config.yaml
train_examples: 122500
encoder_parallel_block: true
encoder_patch_size: [4, 4]
encoder_conv_stem: false
fusion_encoder_mlp_ratio: 4
fusion_encoder_parallel_block: false
fusion_encoder_cross_attention_every: 1
residual_init: "none"
orthogonalizer: "newton_schulz_5"
steps: 9400
Rows from block 3 of the fusion encoder, named by matrix and row number. Rows with one number belong to one neuron. Each number is 500 + 40 x the weight over its row's rms, rounded and kept within 0 to 999. All counts start at 0. Numbers have three digits each. After the name is the row's rms in percent of the matrix's.
# fc1: MLP up (fusion_encoder.blocks.3.mlp.fc1.weight, 768x192), inputs 96-191
# fc2: MLP down (fusion_encoder.blocks.3.mlp.fc2.weight, 192x768, transposed), outputs 96-191
fc1.411 064:459485575454503474470476433477538479472502451520536500484441523495567522517479530543524504555545547523529438515456501440527471494450470471535497478455488556513552546517531470465517468573608472461378467543483488544520487510489538433522552466573519489466497502567447579498542577524496518461
fc2.411 057:492576440481531502457456502524475490455471561503574479525494552500521523539492503538505462505548497510426472546480520534544568479432566491547557537472552472471373467531528478518413537385521561555534535491500483498442500493488502497555522486530484486497505514507466510498540497446474409524
fc1.412 103:437503445483389451461524517520502453537467502388501448490495369608461541575540442516488561518534495528514534433478441508528419491491485525539514575523510503464424507506536537477528483497492591523457511514507521409510483453494457488527485479520493513521485537505518449497571491478521459534
fc2.412 102:481565455550504517534458481466492461476488510493513470576457523370434452444537475485451544486497514447523472534526551577538499518508479431484414468525519475529563487526509475482507544461535448514601482495564461608471493534445509441494536540542506517499549539494455469570488365507502524520
fc1.413 034:475508526528516481484538519430494575548434507496501542479566476471517562534465512530506453488482467469532490549489489455463556471582515511466432454492503564476501414471436500499539527446519522447504574574463496519557470479468487565465471536474478508502456585462412569552471512438584469505
fc2.413 039:545485523437594471544485446603475485469549512541483523439487492472415514470524525477493543493513563507404523494508529488530433532472453479460504554455528489530449568473480502526454452449497526579526480484519525480473506548523535438559520442527477582535511455495538422470569534544436570521
fc1.414 107:481542534441505535480521526514441486538460540498483521473448426480534430497580440485550511587561449517495495496527453555501532532529505536499450538515524492581524493433511462414429481489487528531474476491480577541461501441480495536484458483473502495525420504445552526495538437492525488462
fc2.414 099:471472514503483467548453510464482556492473525463477561602523546505398491491437476506498499427499519511434506494428565454492542469439482492623596508483521512433459523516507490577501477514464464529442529481541516427539509477575494509537481525518520551391479482528499463457509515525488521506
fc1.415 090:470466481565521507524497413485393512547496438493622499525563499515451518533480451563496463473509506493450540488504488448421537563536518542456476553501504475431478493463502489448547452567459516454468557454494467531472485477504508546474492418513499542484518473531534487525551488479501484449
fc2.415 101:505510502534535546535458551459430465533508510539461468558501538448484432485507429390490502583396493471501515505504458466455528541547439457535483495532538536470511489462456488469489508528516549434438508553442469492508506503497551524548500502462480561557497601502514586504478569493494543441
fc1.416 096:491537511526505576529466562481523502471504526481472450532450577454466476493499466546538616579594510507507481525473528523558478505481536517487445521463578516449565518534543493531468518488562474520531543444480531529477568510582476448484421534539470533476446538511500457469532482436539530550
fc2.416 099:523486460522556403545537497442516503513562460522509579515523541570502510504559477477511592519548503534493489455546504511500461477509481485518519429444498435506425489479513520556510504580448548495501450563533494517548450527447528487504579426556542433499526489545472503499495443490434519472
fc1.417 070:430505440448494490502479474455572479471517445538458455557524569496487370539510477569517568517503443506452443522457500494496471555488486515525467497378499484473466483569540485440540511516500546494501506457514494458549508509555622479507592523484515567586525482511482574504484524484469454468
fc2.417 072:574468586521471453438509516548527454583409487506487479501481494521517467465524530445544454593493582542518495493522521501520497556521491464480423471565477527470473525443427510607517416522428494461504462517510572479451496482514512533521443541511535465529476476416512446521503463551501518526
fc1.418 055:441456529484542507465519517493544544397504557542554551436555463552519567454585467589516577400516447475500470488543554494497442476468463578559554456468491542477518469556532519470477537570466488462395432556509470543539512454543429501498519494458489504488488469505457583512546469466529471498
fc2.418 061:504538549553569456490574543481475423485548455482502580518481470395478582501425504494519465540501498488467492520566561540469541551508558464452520571483506490510435504480442403549490494491460526544568550543487514541519545482468511452535506534549516511484509403438561420485442459536538502436
fc1.419 129:560508499541494517498488558472513507505515502469518444539463559428512510472542476573482496543486444526464524529519528511487555536434529490501473516447473508473554527517474474455508505549447488513427466570542470487638472501525451453557502467534456520487533470533500491500509552478456536442
fc2.419 115:479486548459544468447467536557467479476485460466552503519482491481528489503551562525464539513519409466517421447541546454478511569457457525534488439501546539536522517581530468583489547472453511582450466591546503592461444440463428556504590537510434493481534460489554497458494440438567493525
fc1.420 104:496466529501505507531445482477528502537498444478538418475510511538542558560518507445539511556507506543501521553482465481594524508450514497503466478431517478491483549509496544474492540528468458425520456519504462516493530519509428508441527493425497447491466510470454544481529518555492481561
fc2.420 100:510524521533489486552515490603493507553485516519521508445538576511422544508432493513532518538449449500477480527537598503550480488516516485454527502466494527436505514544468475492448511500361510482472521543430543444490492516543510453486444506431473522484455483540483491525442446451505520477
fc1.421 102:475533476509514469481489473518535493497546487513554540442485519449511445490488445491466486431552549443521524449410441501497494466553458541504458451469498443561430548478542499432430503430502514506538528515475523502528564488597489445550514594449517495513498506565581545503532493452531501535
fc2.421 126:479501500506434494441494489506507434531518556501505487521466461551430414489567514545497595506451534470464433490496466496471481504495500511613553474482505544533480479518446465480486582493527469528534491398493415476517452530535441603517464528548469538488512543583486472479495479524532536517
fc1.422 124:469564512478504457564555493478451511483473479540475421488458531559578459420503436533516492500514445491531503522441460527490474531488604466477499542594528557479516516491504537530471407498498482474566430533445445556581391503562458555503466540554487507458458547493616511491498540546539475521
fc2.422 109:493438532448550451475538523482465497532538516540546491481560527445514515525469427518471491444446590518496539529456532539476467493593512527494421539485529478518514536473566594452459494538470519464501426490450543421492616496521527495524455520521503421460508485461505512561497514555530495412
fc1.423 110:469513565573517512558464490531521496429480443482457481487466478521470511537534487502453429543469477442516470474529476515508534449571525594510583544525513486519514509541519569499471510451450457563490517474578564546496486448536480473544453476467548549464490463529478548465464554460494515550
fc2.423 108:524472451432500489574456560434543455428512514511491468473459476494499504426546482470474582469538564570492600472469484537473470556489528494507501503507461494495476470448527566505586493485572540468462469481539533544465478466517488551536438523563523513456544412464508423542492534520520465507
fc1.424 062:470563478518503528488470579538570466456503497581554483480516412498436546478560516517512538467499543459525496534583515514453540521454467455483519435518475493437535439479495539548507517336483446475493517498476512509506506545527553451542467481558478465521493494522499536483562467543526482564
fc2.424 070:457536535448503558401485535534473475488467510458522498477570532456525490527440407488564503539491451526526582522562505499489421508538438605559517517558524506468544466537511365504563450558564517515490467457491502461477497463489462470445530472484543547490457554498525449495496496486501522532
fc1.425 174:510483542466483519448537564516485506509430445478545510561459508514418476505543490524548458532422469497477443480537474467420441557481569427329555518503570528493451516457511477437493501559509495542522494435482503505447429441503546491477443487473521502485516536497569501453474472586472516577
fc2.425 148:487539391553473476501569544514397554491520555442508511479491491516602470556506489491473533437482482493519510578536501606481498517462537447580446519492525492426498497421522532509492531436555522516513476540540571565479550454550442518510519486478556560530500452485521463516478464446476471528
fc1.426 073:437505518565515527516512448566478501480508487506523445483537516463484564503468502454480489539511466476469444460508485474491512431535507483480529557506462507481558556440582515518495508528510500448440565434477593503517493511515539469569482531638430536470629447478459490509557488502472486443
fc2.426 072:549473526470392438487546524501439485455538468583520549582459502618501498403495518547538532464515480481504495521458548492461468479468494536512617451477513464455525457493477446503502517548508525566460535604576487494501517417495515549437520515470482457511434493511490478496509466445485499491
fc1.427 101:535491416503513499534438484440458488438523491485546535490476536472507493551530471473659556489488527471546409467514514509504478500553523504496502454526522491559547461455535456524459485511460477459484557445565525464481568480598534452446452498450501578551529523483443568449442483486479536474
fc2.427 091:493463469474431514521479497537490480486501563416525504481477584496560549576497553494435483549480470407449509555515514537486506534488507578465445447506468433458576488512530521516547507484521516476480515464503547479493564521511479602445494475497487526460532490486519539507463493560466514546
fc1.428 083:505462495484555542489553525514464530515464428520531508439462511597456535616430441492453486482434450469473525456541508478537528528461535562501529448531614517603503553505439473513487479489515457544543464432512480461496519499487471453537508495518597456465422511487486544477457530540429547510
fc2.428 097:529515449469477533556471473500475444457504531527469504518500486499498439421532470527493523531551533484521550482488500507552487584497519485494460543514478419436443437517547523519512502524543527453474556568461564434460515473494526509517464631479455552423607461519491495546535458546512474498
fc1.429 113:530544563488441567507557543517402543513471444439497515511506533543517435525502439495531471467456473466538450491472485508498395463522573461474499553506477470453450503517485525477434538473470555481488511456466487552527548438462463517500444441485512502473511535499538519463444519564564552507
fc2.429 108:508530417482597458438521589511519546496450569537550538517533454404480546554403481489439500461475533529542530509450555550537525487546520446532491397465526562513461451504556489551515487492488549515483531507512479503508474464498490581470518498518413510560484402488464445484522439519445445483
fc1.430 127:499557499461394550444527509508485484530453546494540523502496491520518495531511473434542496468464511482554484570569487607482471495512452532566527572501531469500476462457452518462470521494467435551520450491500586544529486473502554475540455479508508594536493486521436478514541518520541446572
fc2.430 107:560499448525560534571485560516496452513487514537553487433546493537432487451499480459517523503416507450473538485545470622570493478493473501505516451525507469477536465562491491446379480486554531542562528492486514478512527504461586488497539530516532424478524524460534480507515511512523501490
fc1.431 063:465556524549436535432518495474478502547478551555519476496553473436480542487504507522459564505480477468508510527456529493480504521519495491469511544459559526551552497419504534490460446506453505500452471526452572497532549520548478445460487490480526568541387505483558453531626482557492556489
fc2.431 073:558527532422567502453531444553559505479488482442534548547502509514494507446485494491541505476435484500502516474419495521452479468498472478465491531522498490495473527564456515504533532505488516534512545497559465469508468479496531499551433416499541451497542589553478544542460481452544469500
fc1.432 097:516424506482563542490416469504467491497564506463503539487523488595555521477505476485501539477421435537483519515495464476546535487509499528529541495477557576411601590477459518488517474521484518538471494448484500456468536549503508523481489446516397519504540555532539504489479465496548451467
fc2.432 088:498543441484447494483529553468500512558542438568579408542517572512467512525521482548492493545494531469513566500457542512492522480448503434444471522388480489500440441523464501527530475566565540524521505481492546494423453472543521500438526456481510544506464458516551447473545483500493495487
fc1.433 070:578493493555539459475476476433445501428501567525437484525504477563531500460529521492586526548492488510511590464488497517533466521493468482501563469529453488537445442516494488476537558547471435456500549504573467523500522472568442468480438519571453457484512547505438450603447449507488539449
fc2.433 071:540458553467489525475560508532565468482536481529597550480501498388524516518511533492457483504449517469453441543452457475546467458509513566461460512495504504456530507535449498474485505516439508536498461536529538491478523551539480572463535542487552545499509453486513515416558513487509485485
fc1.434 075:523522516571552524432490492469452496497479501475516487551439525444535513553437480499459477469464508463466567518485527461545514540471558518513431475493531532570535477440462480475453497550478471533504619474488569527469516486527505511527514528468542545483473414529502617549483488511478505517
fc2.434 083:550487474507510499504467445489457480471481464417544557478532466548506522484443514468474527474439515541461503466513569455551464495487494516501585454494470511462502499573467483516484551534498473534474542493464538508546415569435490488507528527444474467514517529474482437541466495480449548497
fc1.435 120:525491573465520475514503545473605453423440398524474469515432560506503449544515520526452536562471473484506526481479492474468452533548558559512441517449564520506552515550441533478492449487514521541464452513481459470555504445567513521458564444463495576481447503545502535515463476500481526495
fc2.435 139:487483438587481540516491420564498561522480541475503554490541510513488527441494505521514524450475539597476465468523517444442555500461453547544555434535471523499506537436552481531541499484406543458578513471496428528478462488433525550576491516519564462498522523434522501532493512535559543513
fc1.436 061:504530513456529542480471540441543470472460493551503461465431486466518524496449518545512467541609402496485426524453504486438576480561488496493509454470459450542481541460603443506485473460439461473477531509525462544514502559464537539541536497561414500466491466438487584535464486524557449458
fc2.436 074:570448502514480512498497413529492522532482539487541501543571534558488450477496453509460546492461493471469509493448556515509478505534491430475573528540458475494513521493441548603524469543521532526476448427486515459486441516492569474491531463436531489507511516491492462449515463555441536580
fc1.437 099:530426460536480562518530432461501516495520502505496348473552568472458502515540477499524553548566509529526492595526528577510475468457457497464508481555493504478471507548484529553445495514451472485484566517479418500537482510495539490456459442485490441521504461535464495496527471477565488515
fc2.437 092:479515543496573468512480584553502453547503422518516543499570455534497510475493511531492554497449511561514523488490565500541556548524576485461503485458469503467512521463424484504530523530504504483524496527458538477487448561478613449448477488441425472481516482544470453445408480446513512451
fc1.438 106:451536489507564508435516529415500495428471495476466541492509436445462476438472549538472456486504515552515437491497463501522452469524490504454535439542492526435567474534485492505493490485481533498420501476522458469521506540487513569482454532564460517480533449570502537485549469550509464481
fc2.438 101:471521500550484558480478448562472471514523520489472536505457511500486514534499455468532496523441412544503539538471507486480505504511471525501579543490527370504487496527527522510508552445537546447446486587507563493538495469470517468439516499499489500544441485512426457520468452544481509494
fc1.439 089:489480557527564465482432533543552494546463459520469519551506535499421512500442459510478485584465452552527468490439491547513464618443550471518484470487571514424550462477467512504481545539537460437432521511529532440439462490435458535469474548475488537519503482465488517497488506404542531435
fc2.439 109:568534562451512450504541494561532449473547514570444521473470522492493523502435558503506486444531498470527449489540488526500458445494515458471485492522464577496474496556489446495462497471506494409532477478546426504486531492557505557581485486519499556530416555463509451531515487561522482512
fc1.440 172:512495477532504525500531470500486529492528530525474486490521480564584486429494439497457506514542495428531532500459583487528536474464576511520457501499522524479408558521498588570517532502458505444518515474517571495504545507564377529538523476481435505485430511514507526471473475561529546547
fc2.440 141:482471465517494405452528556495482417463578474502450526499568445518514541505487549408494477507536445477427530545438531503483510390499504490526491510582480488456592390498453503527469532503471509479508510559452493465497541586537498429507517504469534462541531505495613524486448450446511548487
fc1.441 085:529536450489448538508492519520492497483487550494489538450461501477454434546460413514473538496563497509514479494507477552502495471474532491570525581504449498531399504535527468499507438523583579538537509533496465506470494468472434468501475482529508578501532468479485427519546455487484516539
fc2.441 096:485537528546554409555556454493558523454513471513573523539507508485531441465535515469452467581466438491473524473464509587538479527492461538533510509536537464587522485475424528466453577484479497450503528522511417502489508481487528410487496429547461501448493515498422515549528460520476486494
fc1.442 096:554520518393502496513458555425528551466521537452506471479507524468427504517440586493489479512473475471496446524471448498462547495403490497489447511540484485553518566515548487538477440516509508512481495425532454565434506509555483516451491577505527493474544475504579495552516497553506517522
fc2.442 107:489491451539510445520466431510433546465510507477555518459517538521522451509538480428473509502530526507464431511464518499605479507542493556461537558521579484483492468507499469503492438446512485439440451500555507446511561496506521473559467452460479486519425541485476434540499567516461524488
fc1.443 037:459528424527529624535443511497513491504452534470561525461505441539541465520486496496493485469563478471523482460466481479490567543407521550527448478460545528474495433493412508510457447493513633519488454427468596517561507490463461501518491500497462496498543459463539533443488458576518445499
fc2.443 043:526483582480435445489555569487517504465531512551513463539486550533424486460498458558484539537434510533494468543576450479514486433586513471469446504489480484542578528518504462478494525580521426500483493553479524450466437543500482518523426449445543547494383477536455503536535502444487529540
fc1.444 096:483492501541455471516490411472535479519553558540449492521501520480564579494528536495497472540483483563511484532556430509429476496491501493567508512465567503423445538503551435444542560519410494519461457561542474536486443475418443487519500485560507528484494464507542598513503490456442476393
fc2.444 098:548513470510459517463438514529501489483515457501404502553573490500504442520490497532445538430489502462529473503547519489622474579472487480487457476525425472551507450472488555545513468525498533550499528435474481529502533520498501455486510454429485518490483476489541472481511506550516517579
fc1.445 072:517558523556477467567533444513520456572433398447476505550547544527538538505541485470532500419441559451520473488571548505471393549490457504456412528509463523467492480485501498531410528526505491521493533462524550536501438482459495500528564548516519569459529525500459472525485535435465487449
fc2.445 073:523555408418575505462527484524422468506543480537473551519483520511465509500493546463536434538573484545450532595477477520485532531574533465558474488474512488434456475493480510503533505427521524461498535509471493442540478515503552497451474477483395399496488423477551539515499508478476544448
fc1.446 099:466535452481449454514555565529466533528473514499442532475488481445546490521537548469531469397502487464447543513537513485493470517478489547474521435444493481494476515492513476463549480455477477518475527530522482516513516550559507496513555566490422484512523532533477546554501470556480441450
fc2.446 096:519430514474495496552531491544526454498508512393461481443521501467472538490492504454519523506496509578478509518526493527400474452536582544457526484460480431488475496503503448564514562468520491425499498529577565429514525506450624518460555467469511448528544481454488462457533540485496498507
fc1.447 099:471521547522532507482587562504507496476532491548542567517500476491501468463538509491513503482494500436499488544591513455532517496498484456489452474440513504518493438473521438508460539511485450499522563454527434521451484487569502470526551517529485495457507467485463594518536472553475490381
fc2.447 093:473487553501513551530466511520443445454535423435506501489506499483472496499518523517533493500470504574537476501530569513523516392454580569504520560483437481532541439543497504474491475582441531554446478489459493539517536494407405443515524503405458509491504538471508522401493533477542522510
fc1.448 100:572527510583401485551583546486492549458588561482428503556500412466530436570496563483494483526459498538470497503518530459507462445508451524455527404494591492484533451536503530536507458548432510514413560511533518485598546525416487488473565490506446525470493524498447519507490483542502517511
fc2.448 084:474514532520537546519472579513489467497509464443551527496483482546520561572546574489466552461442499477492529460492422530480551510476475493506451553511505516478527501488431511543497515474462521520494471481579466522532490525471494498554468523557477509445459505480479472482457469465512414526
fc1.449 130:578470524559525487519382486553544512489499501455524428494558472522514537458522538551547519457398554516492529446517412451467453532512503527560522502541437477551543490489510520481467522482480495519499526517494566479555467507564498458534549445435464493476585517474554483515542528520524524486
fc2.449 118:493535452445540533503553535549549473475474525534495529509555533489488452455462510420553480513404447537479474482549552436507471503485485514474562486448471571521496437513497473527503491493548514540498571485445510495591480519458490521440483431531458484494507438448489562477526513572494491471
fc1.450 038:531487482513485471494522464489506513474532492514580522547552413450497531445511527498499476564489498492516539540567526512560491497475573515482453443574497488421517500574461488514522578545512509482542552500476481556449406517484495444508532467480485516505560538503429557453579512529527410572
fc2.450 046:440482539509571533550485573483511543502485493471390490412478575452442529550578472510502570435487444536512459471473496479453484526494418532529523517469530475555465517476498489526423504500515517527521490506486573455484579481453477532497499551524500530419427482506543459513476469485469575550
fc1.451 096:484455533483439496477492500427485500479538521442495596461483516471501476394496462483513521528515464482522473499600524512583535548512515523492534483504525500555546541586529515407496500416573455502453469447476476472483526481528487496519490451504523513551460565476491516555513477530573517510
fc2.451 081:476540384560546459497443546482480504538458561496471539458494515582517448544544531451549568453440521511570496563460481520534501525505520476530517435517506497541529528503535515461538539494516466506450513489461443524471520460502450516454463514516530547442561472492501496550432497499514509503
fc1.452 092:544537491520498468484543409461564474496504457515517501518491511546582501402522460555476468535489454486507542464438520488519545495597491472480548507494497507476522537566459479556507477527527433405503506484527487545493472476462520503473439494511381542451534489476449478503415559567547503520
fc2.452 098:487569511532498470467565510520467400487503508505487508538498432476455539501433441495472512530492513573487442457439474482509520457547535560562547466508464445525447477539542461528449498486493519553513487496465526449441540511449466540476459473451473451535528482456495528416538462535402514555
fc1.453 042:571453482485506521451519456580527525475524450543527457501569465464540484568500458489456498569481506507481492569417528570481527556450405471482472504530487526485444545433486495544477490540435577468505448533498561428518505526459540545448585465431476413491482544549486487482490539488529422507
fc2.453 045:499564462501474464543524552446472527543487490493514604533482608565496479464502539508545540542532479527525480537492477523465562548503551497521531517483494498471504416550456498485448531527490449537530548516407519549487473451571485491551477453450500442496479456493430438537454497467477484517
fc1.454 092:486509516500399468484526478464504549486512438514457490466530473596500472512496480491538440523464535476576545533456568534554554478563427607465505511470458568473581495539446481567505491493553434529496518426590470519499518478508462471505543496413540457490473480513495532439439485521545493558
fc2.454 092:537448452469570584541496508500490464527463500519519539512534529503476557500533475444433596495511546568450477450554538491464555527453484488503491491537514410409472527491470551491528545538460548521563530485439518456462477431511580450439473520511504505500461456462483526535537526460508499476
fc1.455 165:528551484531541543488509429584492536521508508587447469489491476468457447562449453411471493435549491499506435495483520507494469531403457506527532526512562508592414540526568452526443503531534516502500470454491444560524490479492502529437458518516508529522594508516481475482556496479499446492
fc2.455 150:457546542507433491509528518554448472468494496488541578524506502488515544517484479528479493494530462568464447403487494509464474510502484547556509570523475524535533498475481467475557479480518491470537515596469493463563547464581477498576485436516520498561485473531459515480576562537492476592
fc1.456 068:538488483470434536486487533452510467533496528508539551529468480551571509424476601455498467469505489562521473485523468502515471476467476516489530479470416465484497515504541564486511490418489479545511458486503468567467421561461422533508505485531469365484459505581539493492517472558563519528
fc2.456 071:493490483464515466500546517554420497573484555487503483487496548435495532523431490459496549484531493502523415513510500536528516527488503543496578529515629514554506480500437464509527529517559442488527457515523566450475558506492552558501508508452501508483580499457475539514516495512468536561
fc1.457 092:494461391508442499497524536499463482502506476483484506530532467530394490512510533563575544509494515550495578533514543509515480508509488514534540530462508478531520572497482535506476500529504479489498444441496456466524513498531449537509479458473498483463502442505489554452563517496535557539
fc2.457 095:511507510468507559492531518537515412542489483598500548511448519478554539462433472470539532507575433452472515524504421491458476470495476406498436521547547504458506444495493470506523494476478466530518535592472439504487452485537500469486542527447520500519460589518568518509507537419567470467
fc1.458 057:518469457447441536422502533543491573479362558490509530493507489511455534554498441423477504514478525443477487459550467441503592510491512512445519513496480452500482478478490520451508490448500464488499484491414581527560545506516510439497473538454586514483462512471494455592487474495491471538
fc2.458 062:503529572512516542514471485499597409496468474483527521517534516523579409440466491469532495532538511531478532578461492594511472475525501542511462557466527447459485538516495470495426488547480564531479526523540476481536466504497500538489530446505459470532498459522446526481559446529504494404
fc1.459 065:586459522551494540547460474471537498498492554467495524512510437535443501464492559490496530570479504448494515485549490537478513497461417526477498457417519503541435491564470518499481489488457549550455572427467509539474476453519444534532503495497463423423634424510487567530549478410471431535
fc2.459 076:451552527429463400541477443478535500481454473493640468567516524526507518499485505588484558460544604476518503507428510436472501495590444520553521518513506495483499489486484460478560551529496483481486438550513505443459476529435483513498503502472521476498453477528419469539535494492540475488
fc1.460 118:488463482536458526499429424602500499456493475531477526468495376541537461456517538506521476516443431501413467651546533515436567509469490465496447549531494458508457494455485472519522534528423485497488499479515517474526500515475439465560523538498463516526499509510498490514531516539480502427
fc2.460 103:488516510403429508458589517482508529514503594518481512468431486461556466491500566505470501525494523525492475480489543613535507518516447547476442422539557532476542477445506525437415525509552503523494534539527497510511522517467526505458535458460487497492560525418431493528544567437530546516
fc1.461 195:490534487528507472503488387534478479468520525465426552518471479476547517507473504492539514499478445459528446565565505560505462510566492455532492533523460534426504521499481525476471452525461545433546501517448495503511534476477476461500480580465455441596572548467468497521565530529505539513
fc2.461 148:487520507522482476500539535503508506536458522469448516474465486534535442561489495431537587507504517545478560505565518572549535540476535511590490445528580559499444556554498468462472479498491488500505499496415541465471501445528519471513521522482515516471457441531464442468474534504477487429
fc1.462 125:504485445500469510479540490494482590482455547549504560513482479516537540461495529507483499518527480449513486501537523522546552492453447524437584516497473543510521441445539534514481540529504534494505510469574522557485470464443472514505586551511494554545482418533481493464588477527532495533
fc2.462 129:494528538466432535491503533593441442480569510492554489502509499553454541465438494478557379490549522471465474498464513541411545494526521580539527587548487500473458550519468469522539438444488489442521490483505520462494563527559546437488419470486434500506467523571546473525486508467482472470
fc1.463 105:534552547517503511460427469509480472517427432461465504525428506499499483540458500444475477453457480417534488524570527492512433504522557550496504509463510510524440476483462528491481506501467513555562531488513547489500498546457431408546513508484476505534502553475491465477540493570420505498
fc2.463 116:482529430495536471450546468506473571460607463544549559505549487468541539486482535537516530520499522545476438603462492476568482538505520471474437526474477530482501511467491527473481457480571478515485495488464575453513479531455580456442488530505531399534508541445405530554464623475449506501
fc1.464 080:497441542519543503497452538593496454444501487456490494456466502426538558493511546481457494501510427566478520428451484454466493513482454482529431468447510488572497505467447492515525559504500446473426494548499479471494466467484607458580453531517522529499521554452442531442504494530527509548
fc2.464 085:510457524448500481511596441468512517522561514529472440533491501521510487517500461524522524508556511538489457527495550548453475479508552551523444473527477525477466474467566431505480535504505549455604469497479516555434516555528442503477489434560496507551457472493495486541531477574468437488
fc1.465 060:584495477491494483474468495396564477549459451501440461526552486456487484465498527574528539466443523459471505502479566510476493508520535442441536531439506487532559485546526485483426492508534493510499543504513481505466506481425569512495529506481547505583513473531540447422497458502564542499
fc2.465 057:490490504451554570507504485506460506435468528507541537564464513552479429486548458447533497524500431516426558469489474527494536545457406545494471505499478477461496511504478435605522534526490530534482475535454520450468533525449441508523501459487523514436491543421518515535424509538472511553
fc1.466 068:397573432548554549435539495527483515389490506476476454488459547449489460490472522531544505497465500493446465537522529524505478578525465520469556445513508497476537483516584495513499474505478421553554593481495521515497548446483515499550489445533386490478473460591526583477484504498507466476
fc2.466 075:445459551560409538530510474532527458489481443408503591501481469472387580430486486501440559540512551527516489544511474442478513495451493605572476475492435345539526527519518481488525517469553545510457504559528456496536502503483455492488504494450487514494520486465437557504522467503494479499
fc1.467 178:533450458480483558519497547553482545523540445557546498429470439485538475521482389557487476560533480479519524466518426506523512445487546496478471506459511505505560474491433491529471446562499503549462521467455586508502442579502516484535474523568488428457479521534551507443538451450528527499
fc2.467 158:464385525447505551488527537508495441581471466489454484521538535498452459485529501490434544520542567436494547545536476538481544497491495508527511451459546542505482582526528505464494525490594500441534518432419473441513452466519473496516516486507500519478488517476486518513483454435549482490
fc1.468 139:555493564494496499480498472512514564471449437592443535530513412394558474524448463484515473578510513531450500468505513460541527499511526475554519542536476485541540618508466462440466484481466534462420470457497478545457513524488499487501471507518453556510508565548442475551551469458463553424
fc2.468 126:493524521478521537534546493549538502506556472551556452464537501496540452541473460566556494574542513456464524478472493530503544541426462469484514445505492537483452494493510553578493515487482546523479500579505520573524432466469534503509547490493518549506518515554449478461435472462422458522
fc1.469 115:555512543549469471465500505470485537470490494494534498479480521462479547481515531446506508564512481565505546516464486479562540420481530601519528504439574556522536519572587505497518478484551487537509460536569506462463529477568518495497483496532494431519446432525458450487524477529541553446
fc2.469 103:505553524450494457532489441487523428441578493481503520569488521460588473487539472486507538502432571547466493454451522530461520557522467517515543422461488415549420479473486535421531500499488456572490507458514559500531556481494570533473551568473470507501532527498545513541476543466480511514
fc1.470 069:431580448503508493482494540426479449495514510492534475484470531451538591601455427455451503480480449465435540508481469509493485534518473542471480437487475425493465473426563562520434466583476597517538574503495558457486485495456475430506524579460515549557466515557488519572574563456499506489
fc2.470 072:482494522512481470435546453539488461624500503505482557524499484547509458459536527492530556527455529473468459517442574514565535539486526471513530511418517513613457550564416432471538521445432508483530481577524434515567514514544459559492403485519476500487535510561509459518456526518489478488
fc1.471 050:491522529550494534476489625491520536495496410525516372498463530515468515461528511389445480512491417506459545529478491453503511577460478477503513443480529482481517464533546528545452489512560520503491449480604536439468495564528543464474520437565503522506493468559431548512448413451518497498
fc2.471 058:456465588513492492483512430551519409530533564465521565467500534506463498463453551487563516548505565457477438464505611543468484473485532512543468491524534529499462506541437477537493550387432498447472493444442467538502438497480510519546519486429523559548442521494574426508519436542556497480
fc1.472 111:567446485531514496519480448482534530475501498515480426509577519433523514468569482533520475501532507512546488478416520511517534581431493458508531501497515491489482500536554517457540453467519478629493473433525454519494516465538506524557433451586606515507515485593518543522501518488511539544
fc2.472 088:456470549558486465508529542460493506477539446498447491451506460494444484575525492445489541480514529546526464426598481512559497518587530503424444439531530534519410460520489523461540541495498507491494530487501453506550464521567467470487552441533440518452506498481494507612589583455456498528
fc1.473 082:456575470548536578495453481463472445504494358509528515586458529483557472543473497455480462431459510496434534485507548469458520509480530535499470484490478538527502462463534482467526505534446496514471542562557469488505530521461537448526508470580525577451463527491484574571454474491486542499
fc2.473 084:488490462475464569514464463526379412557506483505519477486505521554470558497520526524507489559542470504420554518516516514459513615509493476485564467491531513460491428487456502401538455475531542417517486412485532490509548532562512553464563532463435460428546420521494542509452502488487488403
fc1.474 069:469466496414447509570484482457619529496501504504525533503535574514514524459531420511583476438451457474529455535461478468515542527488498522475470505456533465511560553513567478453480571456547499533520505493529524502466552469460539508542509528492518518518446494468543478489428558490468533493
fc2.474 063:506449467552492522493453472522398483457505443465495510493511463542486470567458536517391516570479511515490472426557490493520547469428518516507475531515503443528460471508470520535520491584511489494507496547517477512566452483533509525419401503455472473544594444563522485484503497592453505514
fc1.475 048:562570504566494460538565553366490461518448534492469472460463520501478557516522486520517567541477461548500458538623485478464495525484453482530486504509501483476533487549456536500527464490498485534582479528517505448484420512418380516518481545468536576542480581487465479550496521460475501484
fc2.475 058:487517566422582508487442513536471536438476521522491553565527418491497498431491465471517465487495585462505492477507519517591485505548476478507545517449505505554495529504504517537456498471510518452473545492528486554569510450537557425485509519577512518432488467534493494433493522479518553489
fc1.476 110:514457531491578472548509540503556560572494482510499501491542475477440490485453534522440491560523552483529499536427527491575542429433472509524516473517492528517510539446459466507542491510502484492483467520545513484468471591503437487530535591500483535447481409487559552463466475501474472554
fc2.476 123:576427490524531526459492548535528485450504523501495501433443540501431519537491508517475456563475482460525481491475436470530497541502445424493558497549488487528535553545513516480533472488526543470451509562443491423507484471468461549514508534438468515522514555488416492483510519441462481485
fc1.477 128:489490523540479457515459443500464589465534434517438532539523491464468467534550622534554503586535540525525511561502468415547522529530397477463455530522512600502497487468518470561504479486471515570451483500453470539504515454468495438521417462484484507443410532539561483490528526544549481491
fc2.477 129:468526486513570625541566453484485516523500482447557500519451561466504457523485548457453498523445488519500547496473465484510491428532529541492516463499502480475510467575498515481496516487538549471571505551558432486563469539521425556443530466514493561436508506539492516610524527423448503492
fc1.478 072:538514478495474539553438519527478445482524492502452506500522545503426472495500520475464464559496452492440443542522525437557498549455501501549471437545476507478504561523451577483562525497536496508495478521507492533543478463483524443476524390506469454459458468533590527509541469506522543505
fc2.478 088:501517530543475527434537449499545484452532452477543457534464445514585591554455517485480544426465486511523494462443462489482512465595513512427496494482473526550501490438513497500462417507466468438498568427530501409485494485513506456577570559500463468540587523522450464514475516540509459482